config.toml
model = "audio captioner"
dataset = "single notes of 20 synthesised instruments"
train_examples = 78125
time_shift_ms = 50
n_mels = 64
hop_length = 160
input = "log_mel"
spec_augment = true
win_length = 512
tokenizer = "word"
vocab_size = 104
encoder_arch = "vit"
encoder_norm = "rmsnorm"
encoder_norm_position = "pre"
encoder_activation = "gelu_tanh"
encoder_mlp_ratio = 4
encoder_head_dim = 32
encoder_fused_qkv = true
encoder_bias = "all"
encoder_qk_norm = false
encoder_parallel_block = false
encoder_inner_norm = false
encoder_drop_path = 0.1
encoder_patch_size = [64, 2]
encoder_layers = 8
encoder_width = 192
encoder_positions = "learned"
encoder_register_tokens = 8
fusion = "cross_attention"
decoder_width = 192
decoder_layers = 6
decoder_norm = "layernorm"
decoder_norm_position = "pre"
decoder_activation = "relu"
decoder_mlp_ratio = 4
decoder_head_dim = 64
decoder_fused_qkv = true
decoder_bias = "all"
decoder_qk_norm = false
decoder_parallel_block = true
decoder_inner_norm = false
decoder_positions = "rope"
decoder_cross_attention_every = 1
decoder_tie_embeddings = true
init = "trunc_normal_002"
residual_init = "zero_last"
optimizer = "soap"
beta2 = 0.999
lr = 0.0018
beta1 = 0.95
shampoo_beta = 0.95
eps = 1e-08
precondition_frequency = 10
max_precond_dim = 512
one_sided = true
adamw_lr_other_params = 0.00073
grad_clip = 1.0
cautious_weight_decay = true
steps = 6100
batch_size = 256
epochs = 20.0
lr_schedule = "linear"
final_lr_fraction = 0.1
warmup_steps = 120
weight_decay = 0.4
adamw_weight_decay_other_params = 0.01
Rows from block 3 of the text decoder, named by matrix and row number. Rows with one number belong to one attention dimension. Each number is 128 + 24 x the weight over its row's rms, rounded and kept within 0 to 255. All counts start at 0. Numbers have three digits each. After the name is the row's rms in percent of the matrix's.
# v: cross-attention value (decoder.blocks.3.cross_attn.v.weight, 192x192), inputs 96-191
# proj: cross-attention output (decoder.blocks.3.cross_attn.proj.weight, 192x192, transposed), outputs 96-191
v.39 053:169115098135152140078128117138122097104126093117158147141137081106136123127128095164123160112141133099134133107090129125128150133131116125133131128104118124118095100123129137154150141119133100103142113148162084140146112089128120125115123094097158135120144117151122107155135079083129119171
v.40 119:137105110057094128153103101115136118132124122120126136132130145122082113104153132120125148144148153129148150154124112131100137125099129167118167134091151119107130103113082136094153093119116110120175113104121171152164143104146151155162133096157159103122111085153107153147079091144127151142
v.41 099:141122141104188113146120132142158114140129136145136123146123130113167112139170153115130142115129111117125085115156097140100138108126108156125152121108091115128155162136129135073092105103094177162141102143112120123110151118112134109154138132147142108102109124119124140111127127095153151157
v.42 067:110128154131096131134121059087160143153106124119123148124097152133126152160150150092106096144129137140124149145154132126119115128136097139163143133158110130120091131080113171141125109087130134133138144130059122111160131151103135136109076128181109076109105110108185148127125116150119150151
v.43 135:150138116081156137158135104146150148099124113161132125124101095139109072111180128165114142130210151143109129102114108178117136148088115126097173112100131125120138118108080126088099140103148140170111106100095185112174111112115118114165105145151134129106122138130121135097137138128111158154
v.44 055:125175098148113112111149135116102130070163131140125156150124124186132114110145096096118157171107144141134080105152158106139128111154126114147103138125132136164131146149148175126123150191144083119082111086133121106132079117121157140110133131116099131153149135093144123107151179117125115164
v.45 129:166112147125142158096136121129164118137163062134153137122153097115120139109126125121118124119109111126096093092162145130164129128132062121149170131146111097168105137137113177143112133134128142059144103168145086136164120129132135147135116130118212180155148150153122141106121117095114122128
v.46 065:123109150127096127156166152136166118116107105137117141137110110150072126090134113148156145125144124170122150132143130123172124168136084165143142120113152118126120121142189103156111102128141101124141133134176104123166121150137150174146115140098121130101111109116161107115125092153112127127
v.47 109:141125127122193128118086118126133083167110152111127151160126088147142143162144173081168141106123122102096098098102117103122132127107155118152132094115092140098135173134108136107149136123080159074143102133088145171102145132130088177128123123120139127115167132183147129123095116116113117128
v.48 146:149139110109188135090131118131133130113089135154117134155131090144136116106138126117137149136145089142088129085144101133114132071137135138138165126085149107101125153133187143091158182160118145132141125084111141134124075155126147168132114135098142140091124115105153139135155078070129153173
v.49 098:102130115134123129131106134112130194141121141135169140110098149147155130104147194130158123140173127126143100132108157157102120168122111120106156152134119153117164156111051155144163095119138126137108120097129143123107134166126098106130088170178136099134116160140159141134118139159104102123
v.50 101:146122146123142107171164108171153167149119074130107113094125129114137112122148098191134105103119142125169135166126109132176133159144126154085137120097127128134147098123143135109062099093116108162118133121178132139128088085130092129117151106116101087121145140119128115104126105089118121153
v.51 065:150111096102145124131110150065158150137149137148133134131121104159088109124108157110092167163085083151094132089134125156129107097136114159103150129088094110124138123165125115095128164165133104126108090117132150161127116108141138132136114121121176146155147163127101116128124132149137125103
v.52 091:129106127144143142120133129152128212149127113131111139141118154111113139128164147137136086142121144103094095147150127118104112092120125128148119108150120129164107160102096160173070166144105115149146132151155134095147111142148115148171122109142164126141145131134120132067086134132145157117
v.53 114:101135125196116139134131113104149045131124146160124135132115078143136127102138131121082144131128102140112165101138125115137120085133110146129114100112143122158134141173140080126094113117118120124122130124094153140137131117092135127136106115118104142139136098118161121101134133142127145121
v.54 072:136117123160149145123095146124138134126084116125117121152150168144159124120172134140182138118077121107155084157149127102116146103147175121150098098106145135138110163163113111157095139152097069170138158130207152134116116141149156147152141065086099151136170119153099117110128121126127143163
v.55 104:153127101110148124142123092102142128139156149120142134131120143176137175184167117109096091136087106103141156113139144154129116075132137148144108096148107130108153099152156132140116096138110118138145116120137109160119142107117147121140153125103133131136146114109116117135108126104156146109
v.56 121:155110151118147128171128096125116115134161163106108134163144162157115154146184149149130134091163129108130151162109101130102137099131160121097133145130156142116116103152194106099097125147136103172141155097133174086146143119169154131141132055134103130123131097111102137139123141140134150114
v.57 076:136117117134123085118153078085099091126121168114122111082152139130114163133120085121117108109137119112179121099129178090126128140117138118128089138096121132105162130152145103129128100076113120134118106176130143173140143094131118154113139116089122085103132116098137122127127083104101160105
v.58 058:130162099147119090123149086073098092157101133145150104155136143127140163124147092135144058083113120092177079111145143151132130131156139144114153094119101132122155106137142111108135096111143109142121148120128128157127120092154106141153119097117131105142118131160124121132110077127121157161
v.59 108:131156132098120126169120146119144107105092160117137125166133158165154081150161155129116165167148140156112115102147103135083119108107163135117136111160166131129143089128132129064125132171142117155152113091112175114118120143135162130141111131111135145111093124120100150137119163150144141187
v.60 097:126102126145126148091173126118132106069148120125149170096102130124104117097105127134121171133102179143058164107140129115129086075153099141180140133150126124154050119099136131161121154127122113141130126142089118122146128146121139135092103119149131141115121116143102125147165113126132102092
v.61 101:128134113123137148114160081123071144140167145132125095128164154083112153108100123129139092092131127075157128114168167142110118123128130109132131146145177140113102143111139120121134119116138118180136130112113158134136107118142147082151142096147144155129107109132104155153138122103110153107
v.62 112:145133125132089115112164131169101148133125074131122130135105093096085113078123095160163130115157122163127120099150144120120126155107114141140123114111149109124146147086203152167112132140188104122129124109142084071128089139109144121129148159137120089112139114142145132070142147128112119142
v.63 087:122154137154135091136135159114105064127119150128123117144113107119164145176150092107111159138167150140123131159100103133110116126123151143113123117159101169123127115108139115137124120156142144124138110147087090111125132134096119123094138140150091151117117097129151135136132128152167160137
v.64 105:145109071093131123152108091122104107135113082135122149171082123120160111177138163101114133112159169115111096135163099141128126106108144139120129124150132148148172135163119151109119103145167099107118122134124139130125104108100101123150094101150132150144159101113166106148146116120104145115
v.65 103:124132167167136115105163100108148183132117099130113149083146176113136119133129092105147116108103113152107154136149146170157126105148135149083126133139069118118169085148172173141093115173100123126126138160124131149118084126138151124123159124144112126140171162090123083122150121104161091132
v.66 120:120164128143132107130110113130171126127133134123149104113127166167122160177138113165090132110120132126097110111111124112121136120124119127117122085131177133181160115112126147121128136065115128121110140099105124138137115144137140172119151155152057057143151125147140142123169137151145096134
v.67 121:124154121123136135100140166145111078115148162106136086150128118168125139172140103115141123046138110110151153153121147081084111131131143118128125116111155144134112106167129117185130119114140102138145168141164095142079195154142189121157195115139136156138135125111129136115112154145115122171
proj.39 071:149132127159168075120140151139114091117106154123148142111075139118122105125118132154132109161105161126143095088143124182127103151101154104119127136110203168162101116137129147112131140107100099125115131123095151111131128084110164098159119179153119142124121106182079131145164161123118132121
proj.40 096:106141116139148155150146163139099131134145143143147150175099121142133167126098111129135163145128119135179118119151118130150114105110104130134125166140109131101140161159167107115159133126111120140121121091125166128055161180102118113109126130144082143122135139096108163151143125112137127165
proj.41 096:110124135116165107100119148110114138103124136080145130112143139180129139103144194101092135114118100164151110150099141125173104080125146152133117091097113147095135154112122125154143116139099124114085085131111201144134121135142088139133121185118145103167119148136139143141096140118131130121
proj.42 072:123157092136186117147193144108132083115145112113144142132132136165125125136142194135074149128102089139151170125108104112145138095117131119143124158081135156090127147123116112126149123130123153141127146123137141117103138149096102142129190162135092137138146155136097143108145172176115119134
proj.43 100:119135109142151153095103145111124125142116190062162122118138129133150147141124124113126138107188100113155129155135071100116172103101122155142116120129080101087157168090116121153168133108132129116092122142133173150097139178110106117146147142135104130115112121124102104139138085127140123096
proj.44 079:175137150110100099142147122182139124093101108128097109123136146129112142139089133100117134086107122131115129117140125136158146129107154093125118140105168170152086139136114151115113132151106092114172131112159102126132108076146126116139158123123128150112131122142126090135102093129170155119
proj.45 110:117142128145159112082144150123132129141141098120149134120124152102153091143164139138103108144101131126106164118145138150115103146134130115129144113110123148121094158105117134145156103140131125156102143132107149102184147104094111096114132168131125165112178143112143134125139109129189098148
proj.46 081:154147103153115117110160102110149135121127098112134141156159163121131120146137139103095111125100124098145178146163132155130137131163126128142147122096137139109121155120128133117173126148137142154151169148154103095144149119113129116121168130130117151097184147117126119126151111160151133176
proj.47 103:100133137101148104125174153100141126164127086154146131138098147120147165126103144132107129125123144158137117108108123150108087110097132124104137138137126176101150113142153108143130103127129118101103081124096156093173151118119143118155063195129128113142142153163171171161117152114114103103
proj.48 109:126127137107184099100188149122137116115099127092155134111148152142114159144123167108105118099140144101167142122146103152127102086111164144130132157106159163083107176085136140141162139127112110118111114137133171126110121125141089132164153173146122126126160119118143111127108115127133140101
proj.49 089:136144112119072152123106149098129149135125110109100142169099159100158136140123131137119142121135105164158150149062098070109152104110107137128119131137101121110123088127098116148143099098162147137160111140160135093144148155106129129142110116143102134104116128165138155149126109111138138122
proj.50 097:151164116127125126115079129114117119123110150081114119137151140115146095142114136099126149110168078132173094174077170120191160095145090157121138087117155114146128134117092170111179130135121144107144115185133124144106158145150116158149148126110126124148089104132079119143099136103128151147
proj.51 074:113124147126146127098140120120146152134127121130150118106147120151120143116152153161114120080122144161153128156123152116170072112155161122134125140096115138108104158112131143194112113141071154130102083089092166103151149104127092127110106163130132112154148176074146113129080142120192114099
proj.52 092:110128110148156127125098148148114119118177138137136134146158120146173112133199126130123181140135081152080126139113133138162141150099124097154143099127110120145092150109097141130125091140156145161104168145108101133099168161080121121112137122129105141141113124100107101117074104118173124164
proj.53 105:116165094112147108119151077125166088129124103114149054103188119140137123112103165117092093105145107138122128143169077131129117124108129123110101083138118159095148170148103111148124153137121129139106172147106136134127136113128110107116128166122140122115166146134166111120077121172158115095
proj.54 083:127112137119107131134109126164101158111140090157130100187169128144149109121139107097165135130137113149132082122097151131147121149089099103122107104171145126130094129135106155111129121153129130142160152154113122134091174133116136135112088100151147107171099091137145143104072127102132140156
proj.55 097:121137159136188112092173130132125093104139134159108116079139126172116170075130166131143122133144128120137121124122118114154103104124166131103133118115132153134125122136139114127083107113115132079104084108081137110124147134104119137108105204094124077153128158130133089134137116141140103089
proj.56 096:108138163125119145159113117163134167116126155144107140157154112173100134124100086100164138125147139106149107127153155122172149130128123097146132137123134133149125147140140134095127153133127128130121131103159100180068121146129137136118142066130103109151100155110101142121112085131104163153
proj.57 082:110154151097139148127139138111159101101129105147081134096101141141131133109084133104140105159150138085167088124128120109141115080108105147095137137126150175131159100175154102123109149117123103094135100164114137111117118080152115147136102182106120123137135122165127144132162114152094125127
proj.58 073:126140121113158131104158165117128101131141152128127121107099139131151139133087156088136117136155122130193065110118136143131106102093120118085128158098164147099117128137136089073142117136102138102110051150069130135107165123130130165127099165106129088152126117145141151136136119140098135108
proj.59 100:143080130152122141130143127170056184156117151131152106154143111177101148120124112112170157119086130158154123096138130118103147120118155105147099139135123080094112153103138141114122126141125110132131118084137148144102133144127134137084133094150152111171122138121117143131095131102114142134
proj.60 096:149100119138143102147144125118138110127143101126175140148119106096121094115147112167088129141100116128108152136145119166117115182111147113113151123111124144124109125122116127130122122126127118183132190109136134120161110101127133121142150135133133158095180130121112111095164173168181121144
proj.61 089:092125136106127174142117161164129133139138161116108163130107119096132100124114112126147135149170125072149130127148092104099163127099099138106136120130113112140114121114143119082131135093152099140092126135161118173084117166113122153113128078110132121110127102112124128109153088113126148124
proj.62 111:160139104143131085117129144126129097120115163090126153162113164118138143137129125127080156119129111098114175151146137137147164127148136143159134112070162121157123127105132137107164097126130123134147146145151089129139114162117177105123167135130081146088132109117112100178137120125124157185
proj.63 087:136094122157152074164119085137104104111141161132133102075125083155105134096142115129152104154118132106083121089189104153107134159135152122127107128146137107121156144162147100104092164140126100116134166097125116151129068114162144113128133118127148126118127116159141114097171143161067115101
proj.64 119:146157140149123135131118170142110162159155127103127136126143131090105116108126129138094156153120128132121113160153145130094092089159155083143120156129122111118157138130160129100149137159109159105119118118116124152103153110135120107108113098066134113103107136115101115146175139131138121119
proj.65 107:116129149138122093115136101143117152129173156091152118097142133143144079092152127136118105112118115136116145112153118120125135086107107123127104115191144157140119109157146109169165153099103120169104100066116123113132097146131153139148113135112181089129137121120105161230122148122126104105
proj.66 119:140111177102147116148126123120133124134146121166152148141105139075135145123145127149157123141134112082122147104095115115146130156136119162156137117111132157149137136129135135119167153082103118133113140144178121142098157075122116122152131156148183129087169162071136127108067106138137116177
proj.67 114:099119127116138148132139118101092168115100118161131166208160111129105141164106116080143109153128119143128148102099132150085109152105138105158120105094114098141123141149152118133119146131099140137155165131111138125145101126100147193142130132110135096173130090133119156095133154078123122111